config.toml
dataset = "struck, bounced, scraped and rolled objects made by modal synthesis"
train_examples = 78125
n_mels = 64
task = "enhancement"
pixel_unshuffle = 2
block = "basic"
attention = false
magnitude_pruning = 0.7
steps = 5300
Rows from block 3, named by matrix and row number. Rows with one number belong to one channel. Each number is 500 + 25 x the weight over its row's rms, rounded and kept within 0 to 999. All counts start at 0. Numbers have three digits each. After the name is the row's rms in percent of the matrix's.
# convs0: first 3x3 conv (model.mid.0.convs.0.weight, 256x256x3x3), inputs 221-233, a 3x3 kernel for each
# convs1: second 3x3 conv (model.mid.0.convs.1.weight, 256x256x3x3, transposed), outputs 221-233, a 3x3 kernel for each
convs0.188 103:500500500491462460500486464471500500500500500462470500500500448500500447500500500500500478500500500500500462500500500500500500500500500500500500500500500500484500500457500446484524412500532500500474500500381500500436500500439547500500500500500500480500500500500500477535500546474500500473500534500500473500572481500500500500500500500500500500500500438
convs1.188 077:500535542500500500500500549500500500500558500500500500500500500500540500500500500500500500500500550500500500500515500500500500500500523500463500471500500500500500500530500500566500500570500500500500559500500500500500473500500500538500500500449500500469500500466557471455500414500500500500500500550500500500500500500500500500500500500500553578500500500
convs0.189 109:500427500500449500500500444500500500537500500525500500500500500500464500500500500500522464500534500500531500500500500500500500445478500500500500500500476504500500500500500500500500500549500537527500500500500500516500476500500500473500500500500500465500537500500516533500500500500500500500500500467464500500416500500500500500455500500500500478500500528
convs1.189 102:500500500500500500471500482530500500539500500500500500541530500500500500500500463500439500500500500500500500500550526500469500500500455500455453500500500500500500500500517459500500500500531500500500474500445536444441543500500561567526500500522500575500500538531500500500551500500500500500500500500500500529535522422500549500500500500471463446500463515
convs0.190 104:500500500461500500500515500464500500500500500565500540500500559500500500500500500500456500500500500500538500500546500532500500524500500500500500500558500500500500512500500500500487449534500500500500500500544500521500446500500500500500500500479447531500500500500455500532500500500500500594500474500420500485500479500500445418500500432500500500562518458
convs1.190 099:500500500500500534500500542500500500500500452500500545500500500500500500500500479423442500470500489500500500552500500500489461500500462500500500500500500500500474500500500500500500500500525500470500500452465500500500500500500500500500575500462500500500500500500452500500500543500444437438469500500557566545500500500500500500524500500534510500500500458
convs0.191 093:500500500500500500500500500500500500569480500500500500500533500500500500500522512500500468500467500500500500500500500518500492500500500500500500500447500452500500500500500500500500500500439500500500465500500500500536545552500500531560500500551430500441500554475500500537500500500500500500500500517500538550500547500500500509500500500500500500500500500
convs1.191 108:500500471500500500533526531438500500500500500461500555500500500500500500500500555500519500500500500500558500500500500522550500500500500500500500500535500500500500528458500528467500524440451500500500487500500450500446422500529442500500500486451527500500500500500500500500500514500500500500500500500466500500470500500469500500480500544500500500500500500
convs0.192 102:500500500500472500500500500500500500500474500500500500431500478500500472522430400477500554500500500500500500500500500500500500537538557500500500500500550465500500500489470500500437535475500500500465500500500500547548500545523547500500500508500500500500500500500500516500500500500469500529500500515500513500500500500527500500500500471500476500500500451
convs1.192 109:500500500500538530500500524500500500500500500466500500472500540500500500500520528500500454500500500500500500500500500500500500500450500463445500441500500469451500525500455500500500500500500547519500530525540500500500464435395454500479500500500500500500522500500500500500500541542532500500559556500434412500450440500500500546500500534478500531525535562
convs0.193 101:500500500500500500500500500500500500500500456474485500500484500570500500542500500500500540500500500500500500466470461500500527500500500500500554500500449452500540500500500500467500500500500500500500500500500500500473500558500500500488535500439500500500500500500500500500459500500500500549549500500500529500500500459563500456484500500569500453500447500
convs1.193 106:500500500500500500500500500500459500500500500542528500500564532437500484500500531441460500500500500500500500500500500536500500500500500465500476471500500500540500511500445500534500500500500557548500500554597484500500500500468500441500500500500456500500500500500500453500480500500476547500500500500500500456500500500500500500500500500500434500500500500
convs0.194 097:500500500500500500543500500536500476500500500500500500500500500500500500500458500500511518500500500442500500500500500500500500500500532546500500500500500500451500447500500549500500500455500500500500500500500500500500500500500487500500500500457533500500500500457474500500476500500500500491471473500500500500416500500500500500500527500500500500500455500
convs1.194 087:500500500500500500500500500500500500427510536500500500541527500534500500481471500500463500538500500500500500500500500500451500500466500500459500537500500500500475500500500464466500433459539500500500500500546500500500559557500500556425500544412462456466530500555468500500500452500500500562500467500500500500570557500500500457500500500500500533500500568
convs0.195 100:523500500500500500500500500500451473500500500555500500511550500500500500500500465533549500500500500500500500463500542500500500500465500500500500458500500500500500500500540500543550500500500500554500500547500500500556500500562466500500519545538500500558468500500500500500531500500500500500427500500500604588444500583518554549500500532500464500500500500
convs1.195 090:464500500500500484500538500500500500500500500500500500500500466500500500500500500452500500500500545500500500500500500450525539451500500500531500500500461500500500427500500482500500500477472447424432475500500470500500500500544500477500443500500500500553440500541422500500500500500500467474500500457440448500441454500453442500500500525500500556500500500
convs0.196 101:444500500500500500470500500500500500500500500524500500500500500500500500500500529500500500461500500500500500500500500500500500475500500637500471500500526415448500518500500500457500500455500471445500500507500500500441500500500500500500500500500500500500500500500500500500500500500500500456500500500441500500500500500500500481500500500500500500500500521
convs1.196 095:500500500500500500500500557460500500500454475500500470500500500560551500500500500500500500544500500500500534500535536423412500500500473500500500540500500500500500500500520500500500500500500500500500456500540420473500533500500500500500500500500500500500500500500500500500558500500500500500500500548477559561537533500500500465538542525500500500500500533
convs0.197 110:500462500500500500449444500500500500500500466500500526500500500500500500468500531500429500500500500500519500500500500500500544500519533500500500500500550500500500500500500482518500500544543500455500533500500500500455562480458500500500500500500521424500500500500500500500500500500500500500500500460500425500500500500500580500500500500500452522500500500
convs1.197 100:542500500500483500500500500500481454536500500500500500500500529500500500500500500500465500500488459500551500500500547500500500500500500500454500500474500500500500500500500500500500500500500500500500500552500500500500435461469500500468526500500563500500500500479458500459500500500500471500444500500500500500500500500500500500500454500516500500500500500
convs0.198 094:500465500500500500500500417500500500500534539468448445500500500500500441500500420500500500420452427524528503500448500493500500500529553525478500500500500500500500500500536500500500500500529500454500500500500451500500430431461500470500500500500500500500500500500487424500500534500500500500500536574500456414500477524500500528500500500542500500483500500
convs1.198 100:500500500500500545441453451500500500500500500500500500532500500500500500466483500500500500500576500567588571434459500500553561500500500500500500500500581457500500500500546500500500500500500500524500462500500500500500500500453468500500500500435500500500500500500500500451463500463500500561522500500500500476500500500526500500500500534500500500500500500
convs0.199 115:452500500513500500500500500500520500500500500500500500529503556500500500500500500500500500527500500500500514500465478500500500500500500500500500500532500534500500500500526500500464500500500500500500500410500500535500500500500602500500500515534545518553500443461648500444500453500454459447500500500486500454500547563500500500500500500500500500500500458
convs1.199 110:500500500500500480486500500500572500451500500500456478500517500444500500500458500500500500500500500500526500631597500500500500535500500500500500500500451553545500500500500474500467500500500500500500500500500478467500561500500562581512500500500584500443500500500546544474589539500500500525500500500500500500500500500500500500500530500473500500500500500
convs0.200 104:500523540500500500500500500500500431500500486500500500477500500500500500500500500500520500465500500500500500500500445500500500500538534577500500500500466500500484500500500528500500581500500500500500419500500500500500500500500500527500500500535446500500500546522459500500500500500479500500549465500500500500388500500468500494500500500531500500500500500
convs1.200 097:469464459500500500500500500500500500500500500552534500500484446562537500500500500534500500523500512460459500500500500500500409500500500512500500566500542500500468500500548458469500500500541500500500451500500500531500468467460500461500544500473500500500557500455536500500500500433500554607523500466500500539500500550500500500500540500500500456500449435
convs0.201 102:420500555500500500500500500500535500500500500470500534500500480500500500500500500534500500500500500500500500500500536500545534500517500500444500597500500500500500518500500534500500500500489500500459447500500500500500489500468441539536415500500500443500545563500500535500500547500435500500404481500500454500447500500500500500500500527500500500507500480
convs1.201 105:500471500500500500500500500500500500500500533475500500500500531527500500500500500500500500500544525500500500462461500500500500500500500547500500500500500500500478500500554467500551454500500500500540500500559500500530433500500513444500554500500500456500500500500500500500500525541500500500457455500549500500553500500500500500500476467572500500500500500
convs0.202 106:500500500500500500500500500550544500500462500500500500455445434500500500500500500500500500528555576500500500500500500461475477544519500514500500500553500500547500500500500500500500500500500557539472500500467428448453435473452547564500500449473500459500472483500536500500543578500500500500500500500500454500500500500538500444569551534500500563529500500
convs1.202 114:481500500500500500500500500559570554590580542500500500459449500500516500527500500500500500500460500500500500500512500440500500500535527421426449500500526500525500500500500500500500500500500500500500539535550500500458536525500500500500500535548500451473500500500500500500500500500500500500500500500500500500500500500500500500549500500500465500500533537
convs0.203 099:500500459539500500500500524470500500500465500500500500500500500500500500500500500500549548555557530533500500500500500500500533500500523500500500500587500500500500500540500500500478500500550500500413540500500500500500500500500500432500500500500500500500500500500500452500500500500500500500500537500449454500562500500500500500500444500500500519500500500
convs1.203 088:500500500544500500500500500447500542500500500500500500554500500500558500500500500445459500465458500500457500574538500553500538500500500500500500443500500500500500533500500500500500500500500500462462451442500500500500553500449500500500532500500420500500500500500500500500500500500476500521500500500500500500500442500500500532454500500477500500489500518
convs0.204 098:559500500500500465500500500513518500500500500518534500478500500500500500538500500500500545500500500500500500500533544500500500550500500545500500500500500500500500500544500500524538500500500500500500500562571500477540456500438500500500550529500465500500500500500500500500526500500500447500500500500500500500500500500500549513500500468500500500500500500
convs1.204 089:500500500500500500500500500500500500500500500500500500500583500460500500500500500500500500500500500500500479500448500500467500500500500427443500500426500500500500500500500500500500463500500448459453450451500465500500500500500500500500500500500500531500500500500544500500500454500500500500500500500500500500500500540469471500500500500537500500500500500
convs0.205 097:529500475500500500500500500500500500532500500500500500500500500500538500500500500460500489455500557500500500500526500500547500500500500581500500500500500586500500500544534463543500500500500500458500500500500500500500500500458500500445436500441577500500500593500553500500500500500476500500500524500435440436459500410500500500500500460500500448500522500
convs1.205 099:545521518500500500500500500469500500500461472500500500528500439500529500500521500500500500500500500500500500500474551500500500474449500500500470500500500522500500500500500500550500444448478500500500500500500537500500550500500525500469500500456500500451535500500500500457526500500500500500500500500500556500576567500544566456500500500500500500569500553
convs0.206 086:500601500421500500500500500500500500530500500500500500530500500500500500500546500500500500500500500531500500500559566500578500543564500500439500500478500500500468557500500500553500485500587500423500487500500500541524468500500463500500492500500500500500500427500500500500468500500500500500500455500467500500500500500500509544500500500432500500470500500
convs1.206 094:460500500500500500500500500500500500500500500500500500535500402538500452500500500577550500553539500555539500500529500446500500446500500500500500500500500500500557428463542500500587500500563527500500500500500500500500500500500474500500466500500582500500527500500500500465500500500500500500500500500450500500500500469500500500407500500450500500500500500
convs0.207 106:500500460500447500472500500500500500500500500530528456500500500500500500500500500500500500500560571500500500500500500500440477500451466500500500500500500500500519500500500483500500500500500500455500500500559500500500500500500500500500500500456537544540500477522500453481500500478500500500500536500460471500500500500500500422500500500500472500500446450
convs1.207 111:500500500541542541472500500500500549500500500500500500482500500500500500500500459449460500460500500500500500500500500500500446500500500463433454446458500500500500500500500500500412500500500500553558500551542500500500500500500557500500500538546430500500500463472500470500462500500500533550500539500517450500500456500500500500500500500500500500500529561
convs0.208 090:471500500500500500500500500500500500500500565475500539500500500561500500500500500500500500500463523517439500500500500500500510500556500413500500500500500500500500478500562500552500472500500500474500500500500500548500500537500500536515475500457500500500500500539500500463500500500531500500500500500500500553500500500500500509500500500500500500500500500
convs1.208 095:466500500500500500500500500500500500500500500500500500500550428500521452500500500510546500540573500500562500390432500528500500500500500562500500526500500427500549500500526500464500500465500468500500500500500500500500434500500471449500484500568500500554500533500500537500457500500500500500500500500442474500450500500438552500500442500500500500554453500
convs0.209 111:574500500538500534500500500522500500471464487500500500500500450571556534500500500500500468528474476500500500500500500500550500521566500500515501500500500500466500538541546521523500500500500555500500529500500500500500500475500500500500500500500500500535500500500500500500500500500500500500500500500500500551423449500500500500562500500500500500500500547
convs1.209 099:471479457500500469500500500556536515390431500543543500500500441583500540500500473500476500500500454541500500500500500500539500578569500459500500571470445500500468500500500468500451531500500500477458438500500500562500500500500500526500500500461500500500500500539592569453500500500425470485546500500500556500500500500500500500500500529524500500562523435
convs0.210 099:591500500500500500500500500500500436500500442500500500500500535500500500500500526456500500500500500470487500500500500500500500528500500500541500526581566500500500478500500500500542500500500500500500500500535500500554500500500500500500500460500500500513500471500512500500410435500500448466500500500500500500525500551500500500500500569500478535500500547
convs1.210 099:500445431500500454500500442500473468500500500500500500468500500540500500500500500542549500500500500500500576500543500536500500500500476500500500500500500500500500500500551500500600544500562500500500500500500500500500478500481500525500500500500500567536500500526500500500500500464500500500537500549500500500500500500500532500500500500500537542500500500
convs0.211 097:500500500500446500500500500500500500500500500465500460500500500612547500500500500543500466500441500500538500500500446500500500500500500500500465545500500500500524435500500500500500500500500500500468500458500500500500560567500500551500500500500500461500500500500478500500500500500500471500500500523500500512500471475470500500500500500543500500474500500
convs1.211 106:500500500467500500500500465500500500500500518540500500500500500500500500500500461474477500500476500537500500500500500500500483500500500500500500500533513479500500500500500451500500433500533537500472456500500500500500500500478500500500558557500527500481500500500456500500527500500500500500500534555500500500528525523447500500500500500525442500500500500
convs0.212 105:531537464500500433500500500500500434500555544448463477500500500500500480500578500500500500500500500500500500500500500500547519500500500500571500500463500560500546500500467500500500500500500500465454481500500477500500589500500575500500500500500500500500500500560452500500500500500500500500500500500500517500500512538500500536533530468445500500477500500
convs1.212 098:500500500500500500500500452500547500581558500500500500500500500500500500500500500483455537500500500500500500500500500500536500500459460500500449465500500500542530458463500500500500450459500557527500552570552500500500500500461500536500500500500539469500500500460500500500500500500500500553500500500500423445500448500500500500500500500500500500500500547
convs0.213 097:500537540500500454453500500544500500500500500500443500565561527500507542500500500500500500500500500569573544500542529500500500500537526534500500530500500544459500500459500500500533500500500572526500500500517500500500457462500500500500500500500472500500441474431592500500500500500540560500500500500500500500500500457500500500500470500500500500420483500
convs1.213 100:500500500550518569478451446590565549500463469519500500500500500477500500500476500500463500500500472500500463415500500500500500500500500500500523500500500500500500500500500500500500538500500500473482500500528541500473473462500470500500500500500460500500500500500500500500544555538500440413500500500500500500500500500500500500500500500500500500533556500
convs0.214 093:500500500500467500500500500500487500558500500545500500526500439500500500500458428500500500559500500500500500500511500500500500500500525474500462448457500470500500500500500500500500500500500500500500500399500500500500500500536500462500530500500500500500500500500500477489500446500500500500500500500500500603500500556500500527542500500500500500478500539
convs1.214 097:524542500524500500532520500500500500500500500500500500500500533500479455500500500500471500500500500529537500500500500500500500500465500500458500500500500500471500500443500468435437500468455500500500500500500479500500459500500500560565500500500500500500500441500500500500553549478579500500541500500454500500459500500438500500468500500579500500543458500
convs0.215 101:500500500500500500449500500559500500500500500474473500551500500500500500561500500500500500500500500500571500459500500500500459542500500500500500475500477483500527500500500500500500500500500500500500532500500528500500500500500500500500500500500476500500471463500500500500526522500500534500500530500500500500500500500500500500535500500500500500500500493
convs1.215 101:500500500500521500500500500500500500557500469500500500500500500500500440555572500500500500454454462500500474555500500500500522500500500431500500484488440500500500500472455500500500500474500576532500500500500500500500500500500500500546500500500457473500465463500500500542476500500500500500500466470449432426457462454457500500565500541535500542500500500
convs0.216 102:500466500500500464568567573500500500500462500500500500546481500500500500500500500500500500500500500456500500500500500500500523500533534500478500500500500500500500500544552500500500500477500500500500452460500500500500500500500500500500449500500500500500577500473530500500500500500500428473451500440500500490500443500500462500500500500500453426473500500
convs1.216 101:441479500475500500500500500500500535500500555500500500500500500450433500500539550539500500500536541547546500440461469500500500500500551500500500566553579500465454500500500500485422469500431500457500500500500500500500500500500500500549500500500554500500542500500500522523500500500500549500500500464471524540500500544449500500500500500500500500500500500
convs0.217 100:500527541500540500500500500500500500500437500500500500500500455417428445500431500541500500542500476500500500500480455484500466500500500500500500500500451500500500500500500451474500500500500500500500500468500500500500500500500500500500524500500479500452500500500500500500477479433500500446500500469500500535550500545459500500500500440500500500545549500
convs1.217 100:500500500500500500500500500458500500500500500523500500500549524462463454521522500500500522500500500534500530539500552559500566575533563500525500464500500500500463500500454500545500557500460500500455527500500500500500500473565500457522500500500500500500500500527556532454510500500500500500500480500476465455500500500432458500500500500500500500500500500
convs0.218 094:500526500500500500535500562500524500576500500538474500423500500500500500500500500500479475500500500500500500500500500522500500500500500500500500500500500514500500500559500500500500500538500500500500577563534444500500500469500500500500500552500500500500500500500457500500563558503537536557554521500419500436522500500500520500564598500598500500518500500
convs1.218 102:500500500500500473522500473500500500463500438500500525478472500500500552500500547500500539500523500500532500439500500401500500500462500478471500500500500500500500500530500500500500500538500436500500517500500500500500545500500554500500500500500462500531467500541443500514500448447500447455476500446500500500500500500500500500500500456500462500500500500
convs0.219 115:500500500537500545500500500539500528526523518500500472452500500500500449547500500500500500454500500533500535473482500500475500500474490553548500520500521548500500531523500500416425500500500517500500500543500549513500500500500500540537500476500500450500584547500500500500432500500500500500500500500500500511500500524500500414534500500500460500468500500
convs1.219 102:500500500500500500500500500449437442525560500463447500500542500468500500500500500500500463500500500500470468500500500500587586515500500403414440472500500500500500500480500500500448500500500500500500520542500500500474520500500500500500459500500500500500500500500500500500500500455558524548500500500500527539500500500500500500500500500500500500500500500
convs0.220 082:458500473500500468409426403500500500554500500500500427500500538500500500500538500500500500468500500466500500500500500448539500397436444500500500500500500500500500500500500500500500483500459500500500446457460476416467500500500500500548534500500500500500500500500500500500500500565500500500500500500500452500500500500500409431500500500500500500445500500
convs1.220 079:524500520500500563500500500538500500500483500500451472500537500500500500500500500455500500500500500500500525500500500500500500500500500560500500500500431500500543500500500447469500500500500500468500439465448460500500500500500500462441500500465500535500500500500500500500500500469500500500500500500500500500500500500500500478500500418500467500500500500
convs0.221 093:500500438500500500496500455450500500500500500488496500500445500562500500500500500500500529500553500537500500525500500458426440536500500562500500500500500450500500550536500538500500500500522500526500500500500538500500500500567500570597500500500500500500500500500500500500500500500500454463500500394500500472500500426542551500555500500500500532500545562
convs1.221 090:500500500500500500500500500500500500500500500500500524500549500460528500500500500448500543478500500474452500500500500500500500500500500522533500473500471500500500500500500500500467500500466500500500500500500500447442500438500464471500439440500500500500500500500500500500500500500500500500500500500500500500500500500500452468500500500500500500500500500
convs0.222 101:500500500500500430500500500500500529500500500500475500500466500464500500500541551482547537500500500500500500445500500500548528500500500526454500519500500500500452500500500449500500500500500500500533500500500519567500500500500558500500500500452500500513500500438468500500553500500500464500500500453458465500467500500500500500424500500500436500554500500
convs1.222 099:500455470568500522500500465500500500500500500500500536500500500435500500452500500450464500532500500500500500500500500451456454500500500444500500500500500530500500528500500450500538500500562466437500445500500500500534544500437500534500500500500500515437407455500532500477530518536500500500500500500500500500500500516500500500544500500500500500500552500
convs0.223 090:500500404500500500500500487504500519500500500500500500500500500500547500525500500500500500500500500476500500500522500567575537581566500470480500500500500500500500500500500500478500538500500500500500500500500500468500456500500500467500455500500500500500558500500519500500500500500500500513500500500500500496500500500500500500500500419524437419474500444
convs1.223 095:546582581521526554512500500500500519500500500482464500524547572500500500465500500436441449462457500474500500477465462470448455473500500500534528500500500500500500500500500500500500500500500464467500500500532463500500500500500531500500547528500500474441500500435535500500500500500500454500500478500500500500500500500500500500500490467548500500500500500
convs0.224 099:553571500500500500486500500441500500500500500500500538547500526525500500500500500500500500500500484468500500500551539500481471500483500500500429479500500500500500546500500500500429500478500500500542444439500500500500561568500500500500500500536500542500573500500480500500500500552500500500449500473544500500500559500573500500439529529500500500477463472
convs1.224 090:482500500500559544500500466559500500500476500500500500500530443500500500500500500554539500434500500500500500500500543500470500537500500500500462564560500533500500500500500500500500500500500500500500472500500500500500540500542500500500533500500500500500450468521449500500500500531500500471500500454500500500440435500412428500500530525500500500448534500
convs0.225 104:500500500500440500530500500458500562500500500522477500500517500500500440500500500500500500474500500539500500500535500525500500500544500500500500500463500500447463500500500500500500500500531500500500500536500500500442500500500500500500500500500500579565500464500557500466438500500546500500500500500500545500500500454500500500461500500466464515500542500
convs1.225 092:500500500500552500500500500500500500430443463537544535500500500500500500500500500500478500500500500500500500500559500474500500500527500554535500535500500500432500500500500453500500450500442500500500500535500500500500562500552543500527500500527500500500500500554589500409500500500454500475500500532542500532536500500450500500500500544500500500500500468
convs0.226 100:526500464500455500500500500500500500500477500500467484500536527500500500500493438500477500504430500500500500500500500541500500456500500500500500500500500500500500500500452500500500500500500500500500500500500500531500500500500521500500500500500475465500500484500500500494500500553500451545500500500463500500500500533500500500500500467500500472500500500
convs1.226 098:500500559500500549500500500500544556500500500557560547500500525500526524500500500470500500500500424500500456550541500500500500551558500473500500500527500500500500500500465500500480500500568500500500571500500500472451500500500524555500500500500526500458546500500576500500500454470500500500460500535500500500500500469525500500500500500500500500500500500
convs0.227 097:460500500500500465500500500464500500500500500500500500541500500500468500500500469539520500500500500500500500500500500500500500500466465500500500559500500569531500500500500500500538500454500500500500500500500500500459472463450500467500500500500465500500616500547577500535500500500500500500500500500500448500500500500500500500457500500500500500476500500
convs1.227 101:500533523529500500500500500500500500500500500500500500500461500500500500500500500500450474500500500500472466500500500500500500500500476500500445500500453500500500459500500457500500456500500576560500500500545560500500500529500500555500500550500500500500500500500500500450541542530500500500500500500519500500560510500527594500500500500500500545519500573
convs0.228 104:500500500470500500468500500500500533500467500500500526500510500500500500500500500414500500548500500500450500500500500500500500500500526500500500500500500539500437536500500561530500500500500500500518500439500500500538500500500554500500500500500506567556500585500534593500500500500465524500500500500500500457452487500500500500459500552500500500500455500
convs1.228 092:500500500537538529500500500576534500544522500476500500500500500500500453500500465500500500500500500500500500500522500500500500500500500500418434500500500500500500500500500466500500467468467435500500500500500500543500554500436500557500500500500500500500500500530500500500500500500500514516500500500527560500564558500544500500500500500500500500459500500
convs0.229 095:529500500466545500500500500467500500500535533500500559500555551500500500500463500500500500500500500500500464500500500500500500500482500500500500500500500500500485500532500500523500500500500500430434500500500500500500500549570430500500500467500461500500500521465482480500500500500500500510500500500500500500500500500500500500500500500500500480500545500
convs1.229 099:516516528439453460500500500468478484500500532500500465500536500500500500468500500471500528430500500452445500454439463500500500500469466551500500527554500500500500500477500500500500500482500500500500433500500500500500500531500500500500500447477500500500500500500468500500500500500500500500500500500500500550500500500500500500451465473500500500433438500
convs0.230 109:500500500500500540500500521500500500500458464500500493449456456564580500500471464459441500500431422537500500500500500546500500500500500500500500500500500455482500500447500500500500500500500461439450500477500500500500500500472500500500555500527500500500548500462500500500456407500500500523500518500500520500527500500500500500449500500500500500476500449
convs1.230 095:472500500448500453500500500432500532500500500565554557500500500565500500500466476500500500500500500500500500500500500564535500473469478541500535500500500500500500500500541527500500500479500500458446500500500470500500500500500532500466500526447458419467605500430464500500435455500500500500500500500500500500528500459500500500500500500500500500454500500
convs0.231 104:500500500500500518500562500500500500500465500500500500500500456500500524500500500544500513500500558430500500500500474500500500500500500500500500559500500467500500500500500500500500500500491500500500500500500549500500500476500500500489500500500532500500481526500500500500500486451500500500500500500500500500500500487500500500500500500500500500500500500
convs1.231 092:500433459500445500500500523452500500500540500500500500535500560500500447500540500500480500500500500466453500569500500550500527556500500432464431500500500500500500500500500500500500500500500500500500500500500473500500581500500500500525500500500500500500500500500500500500549534500500432500559500500500500530561500500500500500548500500500439446500500432
convs0.232 100:500534468464500500486500500500500500500500500500500500500500500500500536500500500500500500500544500500477500548520500523500500528500500500500500500500500500500500500500500500500500558555500500521500500574531460500500500500500500500500500464500467500500500500500546500557467467500500500500500450500458500500500500500500538500510472500500564500500500500
convs1.232 098:500500528500521500500500500500500466500500546500500500500456468500467470542500500466500500500500500500500500500500500414500500500482500500539544500500500522500500500500500500536544500500560500500500500500500500500537568500500500500444500500500500500500500500500500500500500500500500576569550539500500551532572500500593450470500464521500447500500500500
convs0.233 099:500436500500500500468500500500476466500500500500500500445500482410500500500500500490500500500500500500500471500500500445500500500500500562529500500500500500500500555500500500543465500500500500500567500500517500500490432500500464500500500430447500500500470500500500500544500500500500464417500457500500461500500500500500500500500500500500463471442500500
convs1.233 090:543533500551537500500500500500500500500500500500452500439469500500542500500500500441451500460483500445451500500500500500500500468500500463500500500500500500500500500534500500537500478500500500500500500500533500500500545500500500500500500500540449500500500500500500500500500500500534535562500500473525500547500500521571500500500500469532500500500500500
convs0.234 100:500500500500500500543500500500500500500500500500500516500500500500459415500500500500500500552500500500500500500500500500500500500500500500500500500500500500563515500500500560500500595586520500500500500471454500464525500500500552500487500476500500500500500500500535576568500500500418500500500500500500460500500500500465500500500500500500517512500500500
convs1.234 098:500500500500537500500477469597541500500500500500500500500500500500468500500500537500445500500449500532500500587563548500469500500481500500433463500500438500548500500500500455474500500500530500500500500500500500500500523500500586500500500554500582457444500500500460500500567540619500500500500500500526500500528545500531500500500500500500439445500500522
convs0.235 096:500500500424500527500500500500500500500500475500529500500500500500500500500519500500500500551500500500517500548530500500561500500500500500500500500500500500466435500500500500531544500500537500500500500500500500558500500463500500500500450436467538525500614527500500500500539500567500500550500500500539545469523500500433500500500500500500470440500500485
convs1.235 096:447500500500500500500500536500465464500465468500500500500500500500500500500500510500500500500526500500500500500500500480500500465500465500500500500500500500500555500459445500500472500500500500500500438433467500500500500500538500548543483500548500500521466500500465454439500500430500528500500449456500500500500500500500514500500463463500500500479500468
convs0.236 105:500468500500454500500500500500500500550500500548525541500500500500470500500500500500500541468500500522500500500500500456485482452500500500500500500500500507500524531531500500500549450500545538500500500452500500500521465500500539500500500435500482558500500500552500545518500500500520500500531500500500500500500457560480440500500500500500523539463509500
convs1.236 102:500500500500500500468500500548560535500500500500478500500500500500500530500500500500500500500500500500500551500523590530500500486500500528500500500500500500537500500500528500431500455437455500468500500500500500500500554500500500500521500500500500500466500500535500455520525500474554552500466500428500536500500571500545458475500500500500500500500500458
convs0.237 101:500550563500500500557522500526500500500500500450500500533500500475500472500500535500500576500500571500500535500500480500500530500500544500500524500500512532500500500500500447500500520500500458445546500472500500528542508516552500500500527500500500500546500500500500500500448439500447500500543500500500500563500500500500500500500420500449470566500450500
convs1.237 105:500500456500428500500500500500500500542500415500500500500500500500561500500555500500500500500500500468500500529525500500455410500467500500500500500518535448500500500500551500500500500500500500533574500546544500542500500500500526500420545500470500500461500500460500500500500500500500500464536552592556530500500500500500500500500500500500522574500500500
convs0.238 098:500500500500500500500500500500500530521500548500500500500500500500481472500500462470563581465500559478500500531544500500500500500473500500500500435485500500500450546500500500500500538500500525466500500500500500500472441460500500451500490500500569500500500500500500500500500500500500500500526500500500458443500500500500500544500500500500500579500500500
convs1.238 102:464500500472500454529534556547550500500462500517500500500500500518545565527541500430449500447500500500500456500500500450500500500500500575549500547539500542500500500460500555500500500467500500455455500500500479500460516500500500500500500431500474468500500500500425453500500500453500500500541500475530564500579500500598500453470500554447464465466500500
convs0.239 105:500454439498500570500541530500514500500543500500550500533500500546500500523521511500500557500500500459500500500500500500500500500500500500500500474548500500500500500500500461457500500542500500500500440500476529500500486500500458417500456500500554500572500492500485500521500461500500500500500522500553500500500500500500500500500500500500519585500457500
convs1.239 101:500500428500500500500500500500468500500500482459500539524500500466500454500500500500500500545500500458500500500500500500500500500500500500462461530500500500500500500500467500541554500500500500500500466559500500500500576537500543500500500500500500500500500568582500500450500500500500500546500500500500500464500500500549500500546500536500553557500500500
convs0.240 103:500500500500500500500500500500500500518500500500500524500527500500524500500500500500500500466500500500500465500514500500541500500500528456487500500500500500467500500500458500500472500500500500549500500500467446500500477462458500530513500500500465500500500500474455478474429471500468459500500500520500500500518500500500500500500500500471500532464500519
convs1.240 100:478500500491500500500500475500500553500500434500500500500439451523500567500500555500564500542500500500540522500500551500500500446463457500500558500500500500469500500500500500460500500445500500500561500430464579546561500500500528526477500500500500500500463500500534500500500500500500500500500500529500500500477472500500476459452500500500500553446435500
convs0.241 095:439436456500500456466460474469500500479500500500500500555549500500500500543519500500500500500500474482454500500500500567547500563522500422500500500500500500500500500500492500500500500500454500500500500500548500559500500500500500500500500477500500500500500513500500500500500500500500500500500500500553500500500548500500500478500465469452500470500448471
convs1.241 103:548561570551564563519542544500500500456436455500500529537559500500537551500469500445457473447451500500500500500500449451500440452500500500500500500500500500500544500500500500500500500500500469500500464500536457500500481500500500500536500463500500477462500458500500500556500500500470447500500500500500500500500500500500500500500473466500537500472500500
convs0.242 099:500500500500539500500500536452474468592554515558500500500464473500558445500500490500500500500500500500533500500500532500500500500500500442500500500541479535500500500500500500500500474500500500451500500500500500500500500500500500463500526500500500500500426445500500518500500500500445500500500584500446500500500529500500500500500536500483500500500500500
convs1.242 088:520569596457464500500500500500500500500464436526500500500500500500500500500500500500500500468500500500500500500551551500500500500500500500464461500500448500500543500441435500500500469500500548593500500500500563500500500500547477500500500500500500500500500500535500500500535500500500459533500471477500500500524500500500500500500500500500550500500500500
convs0.243 108:500534500500517500500500478500500500537500576500500541500500500500500500500547500500500500500452461566500500435442474522500500500500500503500500500566514544552514468486500500551559500500500527555500500512500532500500564500500500500500557500500500500500500500500500500500500500500527419468500500500519500466500500449500524476451500525500449500500500500
convs1.243 093:500500546500500500500500500500448500500560575500500500500500500500500459500500461500500534500500500500500500564531529613500500500500500500500500500467500500500471500532544500500500500524500500500448500500500516500500500500500552469462584500500500478500579500500542500500500500500549500500500463500500473500500438500500457500500500500500500467500500500
convs0.244 090:500500500500500530500445500553500536500500467500500500500500535500500500500500500500457453500500460500500500500500500500475500500500500500500500500500500500500500547500545500500500500473500417424491500500446500500500500500500500500500500500552500500537500500500500500547500563500500500500432500500438500532500450500500500500500471500500500500500500500
convs1.244 076:572500500500500500500500500500500457444462467500464447500500500500457500500500524500500500500500500562500528500500500562573500500500500500500500500476500500500500521500500500500500500500500548500566500500500500545500500472500500500500500500500459536500416462500500500500500500500555500500522500500500500552500500540500500534500500500572531556500500500